Weights of a small audio frame classifier: held-out accuracy 99%.
Rows from block 5, named by matrix and row number. Each number is 50 + 10 x the weight over its row's rms, rounded and kept within 0 to 99. All counts start at 0. After the name is the row's rms in percent of the matrix's.
# convs2: project pointwise conv (model.blocks.5.convs.2.weight, 120x720x1), inputs 560-594
convs2.48 102:50 40 36 50 59 48 34 35 55 57 44 51 56 41 51 48 51 51 53 73 54 55 59 49 51 50 51 53 54 53 46 42 51 69 52
convs2.49 101:30 54 41 50 57 49 49 57 46 50 52 69 58 35 51 50 58 58 45 53 52 30 49 38 42 32 50 46 67 54 59 36 50 33 49
convs2.50 101:43 56 45 44 50 48 67 54 48 55 52 53 52 25 52 67 60 57 58 36 50 69 46 71 53 43 51 59 23 45 42 33 51 54 52
convs2.51 099:32 59 47 46 53 40 52 51 54 45 50 48 42 67 50 55 57 44 44 36 58 46 45 51 69 63 49 34 39 48 36 45 51 47 53
convs2.52 102:42 58 48 57 49 66 65 64 43 39 55 43 35 71 50 45 56 63 58 52 50 51 51 44 47 33 49 29 46 46 50 43 49 53 50
convs2.53 099:45 33 44 46 61 51 41 49 56 44 47 39 46 51 52 58 45 32 47 51 43 59 50 44 39 48 51 43 74 51 23 45 51 65 53
convs2.54 100:41 43 54 59 63 54 65 41 57 40 50 52 40 53 50 49 32 48 46 84 47 41 49 27 52 33 50 46 40 54 64 48 51 52 53
convs2.55 099:57 48 51 50 47 55 45 52 41 66 53 57 51 32 50 51 44 67 37 34 48 56 38 26 64 56 49 64 54 53 44 42 50 50 49
convs2.56 095:43 50 43 47 45 28 48 42 47 43 50 35 38 86 47 41 52 51 54 47 40 23 50 50 35 50 47 37 50 49 57 54 50 38 47
convs2.57 103:45 47 54 47 52 54 42 42 61 49 48 52 61 53 47 45 63 61 49 63 32 49 46 52 56 48 50 48 48 50 33 56 49 57 54
convs2.58 100:53 47 44 50 45 53 63 46 27 54 51 41 62 67 53 57 45 46 43 55 59 51 52 55 62 37 52 55 41 48 38 44 50 57 49
convs2.59 104:56 30 44 54 55 53 65 37 54 54 50 25 62 54 48 36 64 35 50 12 34 32 47 43 45 52 50 49 57 49 61 44 49 28 48
convs2.60 100:51 57 54 51 48 50 58 38 48 56 53 50 58 68 50 19 63 43 44 32 59 61 41 42 57 45 51 48 53 42 49 55 50 48 53
convs2.61 101:47 62 37 51 42 34 45 64 39 53 52 31 49 36 47 68 69 62 49 44 55 42 35 63 46 48 49 47 62 46 45 53 49 54 47
convs2.62 100:31 45 35 47 51 46 64 34 38 55 52 67 57 51 50 51 43 52 47 70 53 60 34 70 70 44 47 50 30 52 46 40 51 42 48
convs2.63 102:35 51 63 53 48 66 52 46 50 45 55 53 52 57 51 66 39 72 52 44 30 50 39 40 19 53 50 42 38 53 30 43 49 68 50
convs2.64 099:47 67 49 47 49 44 46 58 47 52 48 36 43 65 49 62 50 34 44 44 48 60 36 49 43 48 51 36 44 52 41 46 51 40 52
convs2.65 097:55 57 61 46 47 53 40 49 59 58 52 46 67 25 52 52 48 41 38 67 51 47 48 56 54 54 49 50 42 48 50 51 50 33 46
convs2.66 100:51 50 54 53 60 37 41 64 53 45 50 42 55 72 54 37 46 20 56 59 38 49 54 66 65 51 50 55 57 55 50 40 50 46 52
convs2.67 099:49 74 38 50 53 45 49 53 60 40 50 75 45 48 50 47 37 46 56 56 31 68 40 54 68 44 50 44 46 56 43 42 50 54 50
convs2.68 103:57 53 49 50 49 62 55 49 45 62 47 66 53 52 49 57 58 50 46 50 52 33 37 44 54 36 51 39 35 50 45 56 50 46 52
convs2.69 101:38 55 61 45 50 65 42 58 64 46 51 52 51 40 52 68 52 39 38 70 54 74 56 34 41 49 48 48 59 45 49 42 49 60 46
convs2.70 101:62 51 39 49 43 62 75 37 53 39 48 62 59 39 51 38 51 51 47 33 39 55 50 47 45 45 50 47 84 53 33 54 51 24 52
convs2.71 099:46 66 51 51 50 42 56 53 67 39 54 62 38 48 53 40 39 89 55 49 39 80 49 59 59 53 50 64 43 54 43 69 50 54 47
convs2.72 101:51 66 42 47 50 48 47 40 66 55 50 54 54 37 50 60 37 17 53 52 40 52 56 54 30 59 52 39 72 45 45 29 49 55 50
convs2.73 099:41 32 40 51 52 49 59 48 63 27 50 57 32 46 48 50 42 52 43 56 51 39 51 74 44 42 51 62 35 48 56 33 49 37 48
convs2.74 099:60 49 44 48 51 62 59 54 43 55 49 42 50 39 48 25 47 68 54 43 48 40 62 57 52 52 52 51 61 46 43 39 49 57 50
convs2.75 100:63 49 67 47 43 51 45 63 51 31 49 35 45 32 50 38 53 51 56 50 42 51 40 46 57 51 48 50 51 46 32 56 50 56 46
convs2.76 102:37 29 48 50 53 52 33 54 48 34 49 53 58 57 53 60 43 43 56 63 50 39 54 64 35 57 50 55 53 53 54 33 52 49 49
convs2.77 102:60 73 56 48 40 46 53 50 44 60 48 46 42 36 51 63 52 35 46 43 57 62 43 44 51 68 47 55 45 47 65 45 51 50 49
convs2.78 101:30 83 36 54 44 48 61 59 37 53 48 28 57 42 53 49 41 50 49 41 58 56 54 57 43 34 50 31 48 57 39 62 51 57 52
convs2.79 093:55 56 56 53 49 62 54 50 67 56 50 81 35 50 51 57 46 74 45 24 54 46 47 42 51 59 51 51 51 49 46 33 50 29 45
convs2.80 098:46 51 46 51 47 57 39 50 41 39 52 50 61 75 52 52 55 39 47 46 56 45 55 41 54 41 50 50 34 50 59 67 51 38 50
convs2.81 097:53 50 52 48 48 45 54 70 59 49 49 72 63 48 47 33 46 55 55 38 38 63 37 52 65 43 48 54 40 48 53 69 49 83 45
convs2.82 097:46 49 68 52 67 41 52 55 32 58 52 46 43 59 48 25 38 33 49 57 42 37 51 53 68 32 52 39 78 48 41 59 50 37 51
convs2.83 103:53 34 48 47 37 37 61 57 61 66 53 51 46 41 51 65 58 52 47 46 37 55 51 39 56 33 50 38 53 51 51 67 50 32 51
convs2.84 100:62 49 28 54 63 51 69 45 58 40 53 52 51 50 49 34 51 49 41 74 54 44 54 41 35 53 51 47 80 45 41 47 49 45 52
convs2.85 104:56 47 58 50 51 40 46 39 38 51 49 37 45 26 48 49 57 50 52 48 50 59 47 38 54 57 52 48 80 51 41 64 49 65 52
convs2.86 097:51 28 68 45 51 50 33 36 39 63 49 64 49 80 51 48 36 62 52 46 78 50 51 12 43 47 48 36 56 50 53 21 51 22 52
convs2.87 102:53 43 44 56 51 61 21 61 55 42 50 40 58 72 50 60 46 36 51 62 55 41 39 53 58 34 50 48 59 57 32 29 51 55 51